{
  "train_examples": 245000,
  "encoder_arch": "wide_resnet",
  "encoder_norm": "batchnorm",
  "fusion": "prefix",
  "fusion_encoder_norm": "layernorm",
  "fusion_encoder_parallel_block": false,
  "fusion_encoder_inner_norm": false,
  "residual_init": "none",
  "optimizer": "adamw",
  "weight_decay": 0.1
}
Rows from block 3 of the image encoder, named by matrix and row number. Each number is 500 + 25 x the weight over its row's rms, rounded and kept within 0 to 999. All counts start at 0. Numbers have three digits each. After the name is the row's rms in percent of the matrix's.
# convs0: first 3x3 conv (encoder.blocks.3.convs.0.weight, 192x192x3x3), inputs 144-161, a 3x3 kernel for each
convs0.49 104:464515518490479504511480491462514504451487506478459523482486449524489463497527458488505474487546468472465480503500490501464514495488502485507513483499466513514482477508509475542479515540504480514481526487471513509509519513495496511491540504515508517456545518464523505487502509525476496513531497459508472486530568444466508477508523527507482539508486535494523480485475481498460502480486541509510530490499525488453532571485490542504491462498495494483491502527485467528498490514488451480496
convs0.50 104:495477508504505500462519503491498480466474513490483498482492542497486509470499512464483462504537465490467470518488525521480493489491510524472519499513446477476456524506475541505492481479499480497493475516510492471480512496459493484510469473487518513501476485483517471493493505494490469448486490489506498517480449535488496508476506496503518529522546537487489532493504531494497520486531519519528518499521526504457493515494498496504488508455463496468477522508534506517492487494484548508513
convs0.51 097:480499469478455502522489496495479465525485525492485512476520519491473462506542543498522506507507468523535454474507495499518506531540502506527515553502494496463488495494463540489451494522475486520519477497495505464505475487463549496485496542480540471485523492511509481484506492485480495504489467467534505500512501480494513483495500513497560464484461500477456461502483523458505490540512481520427471513500485520552530512503534507522516507490517486512500511488476492496481513494497516532544
convs0.52 102:502464482552496459478491517504499478486501509472554477505517509517474494548458536458504481483526506496556541458500494528497496494500501436479473476533487481548546477492511471497467521492502479493497497501532488503511489486461430502447511544485468500522505482487522496525514494513488519526497529537534486480493508512530530537544495499529541495461543558494504470511508482502500500525528467526511463475466473483515497479483513477509488490494529517522527497506509468465460491516524481451538
convs0.53 104:502491513524546529519507513536490498521509527518476503539526448531522491518507547502560472473459479518491540511478509505512484482520504484492480457448522489511527510491425515501502495511477447486517525464516535519482519526490472498478494511513479505509497499553476479501514495523494485504498455479504504477518480475471480509490454524463515480475504499466517508502507481486467480425511497487479543508506481479537505467519454489503514508518535485481452480497478539487530515552529497465515
convs0.54 102:467518460528495492533510481466478506495510496488478500464473451453518485504474502483487499485490515455504506485502540480484538510522514501495562472521467514489473482520524533521522482464500512484463534493520507504509522493504542492508487495504495583534523509542486485532526543496481473509479484481494489518498499514486518517450468449522503465522566547501527501496474546484490481528517502497497533485490481484462523491462472512478466531533521513509543507489520442498513501517499498531523
convs0.55 096:549495550495517493511481503442474501493490477495510509487528517537508465500497495492492496499508457484478502500498458470467488472495522479508503521501506461481478529488489448527480460466539496496525496471544483485493516488540527495489468466518501494506480495494542474462533506501472532480538525483486496496470480500469491536505485458470506452519509488474483469490490471545519510536503512538507495515491487481534488446486513514526472515489479489506478499500523479465499483459440547501507
convs0.56 099:455533507496482472502503484506476491485476449511491474536468488494476469492506540491503537526490461510475490501434505482474500487499499481467492443506482499517514531528514520500513518537495535507569479484503533501517524513485478523485553477492474524474503490534507507560489529521499477513504497499493527538514522503511483520475512469504482448529520494510546483490501467452498497519497495536490520499448488460485492484517507494531490491486549505547531503517522500470494480487534447513519
convs0.57 097:479523472469460541491493523465485524520494527504520478490467518485468474495502487522520515505472483498548524510497504499455478520482480498494440502503468515466512486518514494531492463468470492475449493490516507460535516504526476482504475437494472497473481484514524475484498455522479513466469458480528457474522459468495497449499464529445488520485472531489457503511492504462505512492474551461526538489538525482488492512490484526506528500502491548487490497519486434474458517498450497520481
convs0.58 103:456502468487519495507489506502479491500523506511507516490498507482497466511471464488477493544525516552530527463497514449513530494495508488502476507499498513518532493483483526538507549484526487512457505486500479438514502533542510482501514497534489481483484490488522517496504460492502531487466490451499495453475468504506481483496515516516489514520505552462469485483503482489489536522497563513505522484464526539492540484510544517503542453482539482469501494504479499504505471521496497476484
convs0.59 097:504494480482443504449431464473517522499510536510492508531491526466465461499471495466481541499480492483531502520522504487447503523501484489485480558488477478491466501528498508526509488481450510521486491510461470510538490498516543514522495501512528526495487517485488450460517496500460523526456486506513549479454508501494513500516531503480482475502482504468512519485514508520517492474468484495508523531518496472478483484501468473493543473450497527511571469490475499510514541495486520490512
convs0.60 096:480537519463504528521466508481487487481487521469521467503510454522511446517481470482509572483458481472436502472499534445493486454458455485478528454481510487454465438513536508502510524533494525480490485500477494470548522482518505513477481507505480487488512517466478477440478520524443483524458475508494442515515450501514468517473526536472490478467503486544497504522520530512515555482466498483465557448473511484483506510471488472468513505475469548534483501506544499488501470512465463470497
convs0.61 104:451488517499501519458482467486504494488505518523539528495550429448461491500461470526488537509503500514525516555512497483457512501467484507447503552472498499479507517476495482467502478522515510513470511517502461486454491482518511491485518527495520513527470541525520533506509522498521472507493526512521501544523506517462496497556485490585537459488441516499463505488488492518522525534513486464472469469486522520477502522485538486474520475530459508489515490531500485485470495507507503474496
convs0.62 099:494501475541447533511453484487542490486500470514487452552505500462480457495498485565459479521492501525518483519520505507497503485480502495464475487463476464466455534510476509502489500513530477489469506487533442525496471509498519468518474484532552509494481479487491506531468448458446469469427487491485488499454485482510471470510482506520474500506496505499475434481459439522510470473493494520500510528467496513519496481527517496504471499523480499510511520478515455485433530493449501518502
convs0.63 097:527536493481518528510489522493462521507493503504518496479449487453479464484532492476514482481455491524449461494518432461505531524467483495543526493502500500463454487466498442499489517530487506538530531544503478461489512471515490524477473540500493523527495539525489494459502508506515535515488475510546487471511488459544488476469493502493470465523525474495523500495508510478484516472532482523471520520501511548495521482473473535532442479513512489544499471495501456476515548553534501494509
convs0.64 101:467499552439468488507496455512534513493535527521513497490513497481488494465512516482489524504440483492498522536502532495450498493517485498483525463476463504509495496497481494475469442476478493476515480447478462463456472464540466505511475512478500507511496508501486457463512507531498482495496536507510506468524521457503520546478501510463465460464492515461499502479535500477450465491469488500466459511488490470526518537477465531544499473558460452508514479477479496499464554486518513508507
convs0.65 099:465489492494483496529493474462524529501529547484502493478474462493465461500514539486475508454500517502478522491480479480464443501480468448525519509486485496509470507505498460509502486518485476503504474476443522476457505549474510508507450497514490541530500500528520489477506492462496508543465520495468500491515444442510508509452438468495490472539550538505489461462508498496476466492484520522515524537492491549521516478470503498524514557509539521515496476485495497516483503511502530489522
convs0.66 101:513515471493495523524510489491480473527528558508508501464489506420515521469483528514487490489525482576546516507481486514519537530517515561510545495522521474516502507514439473468474490466478522538485503500497472458484500500472523501497540517472483452509488518543468514527523504490490531508499491532491486487539501529532501495493536517509502440529518496468453492499517463503541468525515511537497483501479477488510507488507532507482497528522478514508492471509494472506445533521529490530495
convs0.67 094:475517461482497474501531482483481481514508473491481522479454439538501474497483469515464444479513463459491500436485501467527488482510474468477467488531500507498541506506498459509499473529496512514495474479508460518438492468464513487465488484443504485518549492509511495490504453515518511463512500481462554489491498487487493505532504458510453492535498512499526490514515550546509454446536494497456452489473485498503475527516514478422534485520556530486513503520519508470481499512497502527519
convs0.68 101:493516485465462493454457476490487507514505486461510513497513500514525448510507533514501534479488496541503506493522524442507507489454474494532521530506478493466529482506462477565511521500466492510479500505510480480525557492465501540480482482454486491482455473452492510508486515503515496480496523490458474455493487487461471492456534495505500535528446466495522466534507480532497494513516479532502503468478458485469543460475517451499526482502497558506536518522540483472529499499471501496492
convs0.69 105:531507466530502493543542520516486460495495509508481495486442497485487512494546529507537507475522544488506526493469486515519513473477512550528501508494468465491494481515448492492503508493502539507511530484491504540534518474501468459475528524542473490507482508453485490534483521460527546499511501535493522485487497471533534525479475517435487499477535476499469478486516448515484497526488463537485478477502489549466502509522491497490521511507483530514484519507515512521542503525507482451524
convs0.70 096:505486452526540499465505498516494547477505506507468475514460499516501460477484463522478455482526534487523524535490499485509502512465535542527508478481478448484465530456502503502504530541492480500514512444476452473501489483467548531493502497516520499501487516521533466491538545511504477471444494535508489502488479566515497523501504535509498492465512532501504495497503499481516499525489519516481522537528496496480479457512531523461489500551521544567532494479471531500468510474513508485506
convs0.71 104:490518491468487493515483499486508508518487555523513513526442475466486503482530473458476494502516532482513495494484514509507533521513519532490533448545530491461503465494469490495491488489416465498499493461484478522478483506500525542474474538492456457434503507506507525498491557497523514513514519491482496498473542501544503481509520527477526513490475487484501460496497467500512521504492488513512515481499519512481537533506501511474516502471485519537464492533466492512441524488480527464482
convs0.72 100:492495479502531493497490498484543526524514538500499522542485493531496486522452496474477517504488467525524547505498505510495537459541546509466500528478498478472509484524490466502509538523495447544493490543470534471504525486488522509556508505542472483491509466525489534512504521512505520518500541499503533519518490537468481555528536484495505461507499508504499474506525498526517527479479472512539500558545498480517450496500484501495501478487509505498505537523535504499516494536491513461467
convs0.73 095:540487511486503559475524525504517506510513512532529547516476470499555478542532512471497516493518500479502552514513507459513496480512495541514534487502514484490489509481494493528481519499515502474531477473459479494444464488464495491517492489480493476512500493552479518517480526503517562513486528517478477497478455500493456471480502517457509502481479478501517475490542493508502483485521471491468482496496526518468509518454491520500451517472514463507496469497499511469491510528496471504505
convs0.74 105:424475516460503525494543524505534497504462507471534503505490465530469463512498478481495497535505450544516464495477496506539488474498455519482509517482508504524540501485489466505493538504485440506509509465513481527477474504497484500489508522486519495519486539468510530539520481501565490503516512524487474488488532515512514514518495520512530545456503534469452479509440488523488505488487488447522498503485460549513517521540520468494524530517507501541520499497521539503485503543547484510496
convs0.75 091:455491518455452561502470537515505497499497469470512489528506492497544471464551448541526511477499489540511463500527532485478516488478487515522494520454482497488436511498491501499508504510494535501464538499500503509467522483543467484517505455484531505497501510483490505487497429458519464475481496501439501515484539521509477525494469488520507492458501493517524485517488488534483516500473442477512501487487457473455486484498476466476485524502514504500494486457497493514477481443551508520503
convs0.76 104:501483532518503492458424558520487509525501515529511535431515566479462478483434480528518523540522440471477460556483515498473484495471456486491468538518496489472514510509529541520505494468483523544522475532520501460519493502472494495528510510506526520508500479484521472498484468538494513515490499454501489496452519495471471521473507491497539515495517525493458449512462476539489513483497509471494530506500514505537501474549516433509491517469511490517541501521496462535464506485494545495487
convs0.77 098:514530491547511463501500437478542513482484500490481492439408492471497484503529497540559523521483492481529523569504507532549508476499519487528521432491502506506555538509467501526456486484503516544503478500507484449504518525484525487495475506527510488488510490521540551483521540471510513471500513519469527477431478497519477495522458511496486507543485497530497495455512506507498478541520480504513502513516493459518491510470512529482507491508518483493457532491531498517484492496505517446470
convs0.78 095:530498513476494489450506507495484477508474510543492468456480498534476455471512467493515468545485515516448471491498504510477544553459469519478487512490547478495475497508512547535495519567519553519587527512506487465522506519501498495490529504466489497468490513438503502521475476503461477530487463488521495524540501504537477477494502525489484526498470488506507486503544498486500515534569537472456521497461495487522538481460491531459429531512501545499474494520514479537511514487472509540515
convs0.79 099:509463511488514495473435528485484493472517502506506511483476514451501475454483489498511526521533526484474479467510525458511502474519514526546514495509522501463486508500553526524518497494474529519525489490521491489508504498539534541478489479495503484508513458491498503461466520504491477505435448461534515535485467508513505518500530456541494511481508495495509486535516483514495545516533529477489556457460537490528529453450514521512545503516482491540495557508468504500480489513502502490487
convs0.80 099:515485487452507456505514548488528510514485520510465520532535473509528513471484551477516522512532526503472482502506479498521474509486481444514502491506478499494442487483470441506479490504494514501485521478482515509512463454474470489479461507513536477500508509541521494523504497547484515491493526530478528498504478475491520495493530518521419477482480484509493511454528500503493548495453455501466474520538504507500493530540479492474470486537471497532526486500480527500474480482499517473503
convs0.81 104:431433486487477489492502480527495538506484525505483509504473503494493510504500476473462535481501561506510502550480507514459503448527507485477460484492516488532505490502500505514522518512486431455457453459468499508503499499489527475508502477531484475491471537496506508536528526518543539536516501531451444459499497500508530473510529531511505523519502505459482442466479507486507545470538490511535524497506470491483508519478551537461507486492474507506469520501515487494507484508506474480497
convs0.82 101:524522532487495508474506505467505522531538517540505523479550487461458462495522513484463489544470510493463487506542515447516510494457508513490477504512459464484502497517511451509520443471529512507496531530470467506478459489499497478479562497488469470523484461524463482529479521524528511502469496470504543504501481506499495472548524506523544510482535498439458464498505471535486492511509535524502509526505517489537503469525516504549521467500477483544471490479475481438494524479471523534486
convs0.83 101:520498483520450487497520527557519469504477502498493450463530452497489492468499524539498495482495510468497533499466523485519516524513508491530512493509437494515494541541518482497559455467527554505495515496516483502506547449501537487483520519481507502504517498552512498500485487508512478539530542473525488483487513516463535507522568544504486500520493485470478454487500514543512503549499509508461508524423454492471482499540500527516477499488489481507500492509495517518497522493511493517485
convs0.84 099:547475557502561498540550490530472511517524494524480498564535462470504514465517484538505511530539497498510498556458506509518494491510528507467443530534494492466555473481498475524516546505508497480502505477450488468486481500502495527461510532527488508543519517527459501514518491522530525520559504501513535514496539482449502507518492473517513488475509502546506539515511493537507489484463481512510518571521510482501463483535459485498510469536507471501519516549497529463476519466522461476492
convs0.85 103:505508485524506538513525507484491492516523508508513487556513504495484520504502500483482489481480488533490497489475503479515496439512483458476447515511515521548529500486513471494486461433518459452467483494501502512513521499456508466498519533477541530509495517534523458508516477477524485549453506537488509524481512519464500466535487478493564497500493538495487452458462459489506501534586516527506510479532498481537529489544513475484518511451470484490501503513534467480498498490514514493498
convs0.86 100:523488456492516495463521459478441493503503493495499507512499523488426509528492440476484457483497496513506489505527474502477564507533453509473490524450515459509513490523497505531513515516466519493493488542546474487503501486511500536492475485457510520505463473486500465509503495502507481516458495500506483487507486548529470481444526519481521509485487524459485460518466486446497504530502542530518488471519476484533493490510529513507496471463493467452540498535539437523482472493520521495517
convs0.87 097:498512503494497470522507486528512486517526508511544483563523489468490521477469500521525511531496468562535496503488503546539504510480478499433514534486486545503464466474497471501513474503496520547576473520500463450488440506502493453477533481499456501522478506530516526478487503499522491479526512518542489482559539483459485489444488492544453476547486459516510542491498505513508508508497507468465473481499521490484537538487565497527557498498516504517513486522483534488465523526473503510483
convs0.88 101:525505543509481501505496516495504542479488525459476488493472448506463481546512489448459486488440502468487523511509497502493484457488501529508466487462479478509488506504549466474513481556513507494519457517523486522448488491496502494510500507484487475464516482480475579470528496517492484510490532495510457515504498503491504534516500519493463513430533521498504522484478492495506473506491507505490499483486484509473490518492459533521534518514518519495512505520510501568492464508495450508508
convs0.89 098:494485464485498493467427473452508457541474498516482481515490492500491499453471501468545482494514548461509516500486511480467491488493494457549491509501523505492511500529494486485575480539543525498455515503498431499490503526477474472495492519483505488546519502483492527506478478474509472520464484465509520494508526541488511537521480540483501464504536508566476506507523490487504503539522477501510478505502481484511496476476473470456457518473509531538509466491496444496502481476500503503469
convs0.90 100:444483476519507478506546550531531495493500522508473463497553481469510521463497460525462506468497506479471493550512510495517506476447480491477471519447492509476496521521478495501495432503542485514494559524465516477502463465468466502525503548517462480525493504511500495520496498473519504491500524504518497473536508506451463489486483525514520490522556479466468496500503474497518480508474485507549562522522514506488519535467503511530532531544493520488467513486529498488516530496472500472469
convs0.91 105:519536485511505505511534466507522486531465507525507511456479498477470514540484497520471487462456489493507523497517527478470508493563510497480508494518473516504516494516532504498509512501490499531524475473506513492490487466465531480491499523476500493511484533499529499469472515511497512518521516539512475526538520478519515535499461493555516517516516543491483517521493480452478483554519510525497504511517466472428482507515503544513491514499487513536506501492525494487523525547551502515514
convs0.92 098:452533481507492529517474451502474521506486520499501520533527478539540503503495509486478503487469473496520493473453486507503475440521457516485448506465526525516494483535514514474503465473501482508494538542495437506509511512519504485490499473512493518504478474485510529517524520514529521468508495455513491494477520504495489457521495497494452522494498495529539521514508486516511500508458486490451512479484478491506513498543498459469453502509510472517552450488491501487483529521517490489519
convs0.93 103:499480534525556549514531536468485514497487531509543514552524470489501458520492477555538528469519540468500511563514536513494526454502558498540487529519521533442476501472506480531493467494506495511500501518498515493494465431523554486536503515523459505506495491520475517484514505525517537533481503520511528515470463462533499505509544506505465516477465547514503509510520523484503496499534487555497492512548566515506495465518515533500517452469529498468514491550491508503487528501499462485495
convs0.94 104:490512490533510515492530526497515477478494531490477521493514543489513552508524464499502536514506492459515505505540530542509503499494514518493464477510490486449481464499487498492487514506514458511493500485492497483478487480478519554430541548486509489521501516477496484489505499501523547501485513519503479513518536536489542517508524496504520475462485485471505555483498487532494513509477516471458510483496503511545495527489475509538497466504506450492509486522477500490508453501515470478490
convs0.95 098:508459497470514492520469524495512508493535510476488518531495499494450509463491505540490533512507510447498487507470457514517549481496473499501516486472476509472496496481520480496506536532538542502488503504517514523503499546569496500509492516508521502511501505504484448486453500527499470524476517460488462478489531509491496494463500510475512463444507477541512482489525523460524495509478498536498506502526490438503467470508441488506475514483490468505535491496504517512490522482531493488454
convs0.96 100:492496494499482511471491534506489461512497476486475486496517517518500490507517476501478427511492469519513445542498528512502443487448448492498507506473509507517527519512519475505528547526502506504549494522552481536527458533509463463512499493505503479508487499478502514495486442467466493470500503509466510494515491474505512481516500488497525510481502518501478521539500452538470515491480523470467476462450481444533528503464527496451470496496525499491500530494526484449437525507429523543486
convs0.97 100:454511435497541490514488509503489526512488479591535511497508551503492542545554474476522502466511507531505456488513492470492510513445490493484484501522522523508550460512447454486472452429482497460487496505498443496504482517456475477503501509499500527517485511510505444485535484516462489473502483496508479471473489534498515490488517453475493489499504509466514460481517476468470501483497511527483510489514510511511478496508519474484466494497477505508497507502505526510481526466475507507475
convs0.98 104:461515520510467532515496516464489491501526508471507519519487518547517448494490467471476524505454485527478453451522456576504501505479468511482506504519505536449476488520485486486497530515500483508511502492501455487529536482490481487497514497507489504524498525498519482536447499489470503537525505495509484526547484508495494487503518477520492515497518522488541511475527516477519488480461480516510539526489469493478523536475525506471525486491466447548509516480513467497509486468450489521483
convs0.99 104:468513502476485478521478480526451520511502536480487457527510448512493492447521506510487491539507497527487480498511509488496503505507484490529541512488522533451483516535502547431500507495547454504514491494492449464491493468507468475512507471497502477512496506503520530458488504488442492484496452511527493525515483504519519489433472534465484531492480534467484485500511480442483506472489499499490490522529486475480484479527523515502493517502494507511493440480497470505562479504536455509493
convs0.100 104:519472465499468531521485444515497522522533500529486496496461461513492462513513512493489497557552565492499464509504479515550513519497478482500527510502524520529508472524467507517480491504452468441446454453476460504508495496467508493493494504512480458522484506493500529525498454487543565429498504504513508473465431472498489482480495498517525527499479499468484467480474463508498446495473493511486489489466539483516523505534531558521508500493492525516479487490482520531536498525496494498485
convs0.101 096:527521498459485496544494541515433461527493458538538499505479471493469495508517509484523521476487502491499454478520502495510463478495528484478506507503441482510458544500506547519493492489443481526497470535528443430498526538563475484545520469488481503472512491493497505478500489492471488482493519510498496438447491468482516474484524518490499465451538514444532547490525536518494494458530514472477525452491481478483541474495430476490504476469474510443508493502490443443477482496484478513505
convs0.102 104:489482485522488490483483543500490482495504500507509509479474510500475464472501446508500483489479505516525527475525475526484483523485490509483520525486479493488493502525499517498487524508497548503499519509528499474552547485455500490479517501525509468471511511529483465515517496475516523474535504489499504502539445489513524461502519471524476491499496475499486445471480473466536502476522484475515484465501510423511479518519528502549543521499524498519495472523496475476481482505450498492468
convs0.103 105:499497505517507528522494548481526483495513504524518466479483476523525504466517542517485463483499477502523453510479496504518500532517498539537480521460475458462450504471479514480533495465495473485531490468517505528532503492467473478531507518512512494496502512498465448519498501518433484496510532518461495532481489516527501488495507547489478488510465488466527503491459503495465491490483512495517531506486505456524533455504486526521550489452510500506533522471517503563508499488511511459504
convs0.104 103:524490475524499483491525465484483478463467508487501481511514569482528508476490514474463481470484487412504504536513497514497505472505510483442463526488449461463456492498495506522464503484509528487475492504505476506451483474500515491495473487477471511461516445501512506516496500510510506511478523542508541543498524532425490518507510469501554513513546564494531509522462518511504488497529477518538515549532511494489502474486502480496531501464490475475528503515500485483536482503494440507502
convs0.105 108:527516502518513514515543502476517501513548548509528515515520488529521510489448485466490435534490464528545533495459469512560519444490544541500501504509482531529505473502542471527498526531483503489475481536521496515514491547504508487484554507495474494481547514507524532509485488513552503516546502473487502514543524475484469481481486481515482474468506514519496546518489526508521465485486468501486505527549504485440471496572499484480496489503466489521496531505509508472448501548492450529512
convs0.106 099:507514460508493462477452511458492545509506522492536492497522535523503471474480528498511510497490503510460464467493484484508510488522508453530515510512495502451474478509508522482548473461465480482475473536446467435461517504490530510525508493483491489477493504475461526527534505472503503512483439458496509510532495488446500479493554470459488474508531480519465477509486513501490485512493505487490521535459492516480470466514523472512528503504495518504505502488446479494461470509510518482467
convs0.107 101:452489559481497527549545520493551471495514512471497479560521467518488446526490493530458511476511488500478526527490480507521469500496516502467475542477494529521468519481510488519561495479529498514477476479488482510494517481514520484527525478486532515469533513481503468490499522517520495470507480523510471514519486435513526522481488471461502487508524504515483520526486509488496473498537530489542529568574545490471478517464422584528512501460503516486531477497488512497461491470497487485492
convs0.108 102:505478476531520474545519530495481450495457498515462505492519502471503506478508508485473472520527528510535510468492505530510550523556518526475494512468470486553507505532528507522527544511478545496475500490446474489508529515547479498504522486469512495466497489508507482519494494519541498500517482519492457442478462501514517534470469448500494487500556525498537522552515476522516492501516500528517452477488466473489458512512478477505505478474484540475504528537525461498489473501485481523504
convs0.109 102:485459484468476502518540548479486538501501513498527525491498514502486486471463482471519506508482517499491521504500515543500457488492489496518456499500471501471478504494496522457494481498514499499538509514497498482466465506430516487507506522550500483466499516456511516487500509485516495476485507503506484455518496498526507485509513503477501459502470493498500447503492497497502509495481506445460509493488522523537491513493498480472491496499504499501477480525522493491501503495501456515514
convs0.110 097:546479464458470513512460488482479460472498479520509485451515546515488529464440489520510507471536512509544457514522500473481496473493448510552517487496477484513537512478492464512515452457469503506494502537509464526522488502492457433506467501510491481459463542502505510483468485486443475561458459486480498483506486498490547517477506475509459486481483519461466451521501469520531474498527488474513524501489525488496529494486459445486474531514537517489487514489510458495479475499501471477519
convs0.111 104:524510512509496498493498488503512545497510468496522487465484463472503504476477525504473441503509482526520472467498506487542466463558533490554506468491474493512520483513537522535539499491485503545512548512456504487476509527505477528508468526530496481478459458523521514473508489486466502480464505487487518474528492507468542510488523510514475482500543456483493505526509521488476512485494467520498501530521498506488518490469520493466541491467518519537498517478481524513479490551479494513499
convs0.112 097:512490495482497497515489484481486476509520533511471534544468462497485462478506482459498514445503492474517491468494517481484456498503544506464532470445492474521495505530511509491494490473499495507494487504526489472503559534522474528481441531525504479541503485513511503505510523522478522511526508484488479498532482476462484516501511489483519446484532526474530480496530465514556470541519516512508471500500477496495472498519474541495497516482511539483488523559497512525466479554509492494545
convs0.113 099:470483539521501476524494495523499550477519457502530532491493509535519481502502546528483502482509475479494504535503509481521528468491554461468506491518530492493523509518495486529520519510466484458476509500503482519471481499484508529523492529536495511492466524482488501518493461469483488520463505521501488519480537489485539525434481485495485495510495533477486498490504506468515496483503491505469512524490485530534536488429462509519475477476499504491512479488526521472495523517495523515484
convs0.114 095:509506512506545506503522551497523500509511509516521505517485473521476492546506485545455484507503539532504507509492484483520482509505486520503475492509471519464525473529503475553479496532505492524499476496509516473466482473491492513476509500511511480460502499511488505479532476511474495505475535547503517484497469455480465506486461554467525467522513496511510525525500488477498518497493464526511494542475519482471516513529507491539489508495516506501525512518471526478491499490490475476499
convs0.115 100:515478470542491483413477481507493497543527515500501494545527446507474504437459477532472491451481483500535495490478462458467501509486498467493480506504450462500506536495482498464524457522483535493463521518461528526525488543481507510528457513483522488476512507482470458489450514511476500506464461507523509526496527498449517506519507476497491448478502542486549489473493515490472535500533493515520470491499486505522506506488473491480470480539516503485498511508482503502512456484527500523535
convs0.116 103:484517491524516491500525554493499512487475523491533506500536511490543500497470484508493457514540514496527558511546487477555500447490512519532514512520489489487464475526477502453487491508518498472524530490493515513485487474478538487521530559529522474482529515479535532500550447497576548510506500536480494490510526508525492501548513492494510508486480477481463498507475489493495469527492475498500497533574548510533459510489490527498513500542510546485487525484485497532493491487526479470511
convs0.117 106:469452512474464500497475484528500536517500491498548480466522485480525473501464550530493472550498519542560472491513531506476515496515470490507488486534517496506511474482514483436514507479492487494522416504492507443457465509500508460484543484470474494508519500495481502510516501469513539508540464459484560469502481489481497504560513472575519468518519482458433445453487462440513520493496475506486488554494474518516514535503492485472528518481483483511505482478473466472481480524474489499516
convs0.118 095:480531486462488480472472451520484506515507448486492481529490525543545517523516526523489511515507516477501504493496466478501488531497472476494514528526476521520490496559487509468514462476497476466498504524485542510526472471473480486483495530484490514497526550505479534515464481477536492469513507459528498486456564520468488479476498461472500503469515471509511458530488477495465433531486500481465523472525501501513471518541488497573487522490533449538496516481515452459475462501485486495471
convs0.119 094:549538517475499493505509497498487499559491519537529500472480445488522501510469505456499534480499499505460499525503520500477492506512447485544515457497535450487411457464520536504482517477488516543509513474472478465477508493506499488475493475471484517465488462442497476508514497515537495504538491526527483485494529493513521479487484489500492483504494459536505475500520530532478529534516471482460509499543502535507505460524493478507481499498479509530488522512482504517496516492457507492553
convs0.120 093:505478509454501523497504514492536506526510526485523501532480517470449498501483503478532462526459471500538478497485491538489460509467528532506523522482471499514511515497511503474470516495458499524515495545449457490491496505481485509533510495503495499500526539525475507501492479525505495485553529526476478524512468464478526509451474504464490464500509489475500476515532532500520498491517461499510553521547510490512562496529507495500486536544527480503460467509469478481513478520502498505501
convs0.121 103:482463499517490557486494530515472545491502511492519477486515520483520550486497533502531530530568497517467546510481527521522523491496514506478524575446459499540460532475491520476534439445484466490506440462537470494476446476511520479452536505497515522495529494501531502515535513515527502511503483473473514481527561497473562507527500530520488496496498551482483486496487499505476517476496451507497489520512470497470527503524456446505531515464498504512490548509500470445421529461496483514464
convs0.122 098:497534502534508511547489473489504483511465491526530505585458517504470497515534484470484494525505501492496549494486505492511483519507512500507461434459520498537513515486498504501481544480469550482504519514526519487500467527458512485489470522506547502521537486504528539498541555517541518501480536543508483497537509547496465482482492486506549540465543559513563506516491470490520507527546520501524544500504465498482480474581527479455493476474539513501548509506535509490487509496513514498514
convs0.123 101:554511503526493523476521536450488484514500448536507477528492543497513484510518464481465457458479480503492476506504526474485492463486501486493536521508523519499517520504479483439472462456483495523492490493501491525480514486493511511473549533506499504492531552536460517524522526487490475502521469490500467533498482530479477537498566526465508535496499521477469463523492521479457510508488507493516555493524480497563551485567509504498499535504486516536531486527502513526476532536502488489521
convs0.124 099:482495487528483470515468471445494534474499476486502496483491493515515503479461499499478526511542514459546459499439503510497530445529515496471500468478494479500519507492538522479517501519483471471470481513522485456510482516521492506501523486498494491476469525494479508475454490496499525492483494503529501559521522525525503500472484471529514507471506534440493501515552516493492488494509518545563513511489470500478483503488498467488517541537463512513484506499481468501532478493525480464486
convs0.125 104:447455457475509498497498485470506486492510513535510489482534492465495505523498519508543482490504528490497521489458521485526494503553527523468452539469469509506480491501510474493541470518521465471472467548486422518505503493514527504500509482455496516507495485517541495521498515508503512507501491500485437524502522478514537505542485476511525467545540511444464456498472448503494516483486508506468518528470484534479534507537517431479500500501506436532508465515497493502469503511488509517509
convs0.126 103:514510512506480503544490517494502500528518500528495528474464477475469520460502523513514522515510482489517471490500507478520471508508536511481561504540468520476495512465438498479449477471465501514502526524460479489485518519454504524504512541485510523496547509488476516524516536526485546483497502524526517497503502498529509483481517501467494523501508468485505482468465534486479508488484530477542494487517488527499505482484508478496510528521486491522532506488508505500485493490527514521489
convs0.127 093:508506504505519508506496503510495504512479461505493459439481486533499461486515504496479474477545491563511460449488496470493471521468458451437517469479532499520498490522479504536508508508513524519490514485488514514517491468501512526519460531514476493463469474514506480489476508533496505497546473476512475491532486500548472468531500481493488531497498471507512511534492481514512465468475468485474452473486497465483501469474508486488522461473425474517487447506469533478518506449479487476481
convs0.128 105:537543474492498487515504474448481482480482502492493465489482479480473512503526472493488507496535481518497527465524497502508540487504509491501512536483513508475508489478504510495471522495467534543487560483501535529515482500463489496487520475502490489437495511451497502511531485464487522503489512559526525494497480518499474496494494537492476540490467499529542488492469454481449467512494484494545458499489483511490479504496465482479498525476478488482449490510488511534551502500529519477506
convs0.129 102:439485480454495480552499499475520494491501526506502501509492465493517517457454463501532526528508513512515497460495552510459535504466514486459511480497525495505489470484481486521505491506463465501476543498525501518515488491504489520480522499521528480510485525498488529511497490495518504508539494453459481456513472484510484473516479480537519493535520526479477488496519507496506508505541517567538487505515498505513557460511583500500527469487460507485539495522488484459499539486472524499520
convs0.130 102:500499513494481500473468509465478506517496482533514526502528514489500499512508506527499478476532463481518469530496495456506470514506464468473480449494498504479445475512514521508500489474502539532496475527488458502446501527469504509524518514463461492476498515522485503488541495516509517487491517507465478497463487505528522492507490511469482502517533401534474474527503484539478464500517546505459520534526524469483476505500484538482493491473485529523490487501480525462506484492488488513521
convs0.131 099:461505479471500509492467468526523518493490492479494504529523517475519510508506502457456482505483496511523451468550551463515528526528507470476517522497476521468483461490498487513486497484477514511508516524459467551496513500475473513538486500466509548487508500518519504532539506483484474488514469475497513466532493522527469471486468450467460522469520495493508534488528481487517524466481463519472510479466517474450510524489499539492548499456482496502511501534514502506513508520514499491485
convs0.132 101:486502515495492490488448474470515476500492530486511523463525515507493486493523506455485507493491541497534477467462473466471526510512535517497515502490537487438492493497501527507485511466454529498520482494529489454492537493478465491465451484475471486490514486488503487483511451494475507524475461508525538502490472486501432478484534490480532495508556523504545517468487508438487474464494530479522497486501508542510496499482509484457513504464493485493516543498512469518532474507492526508500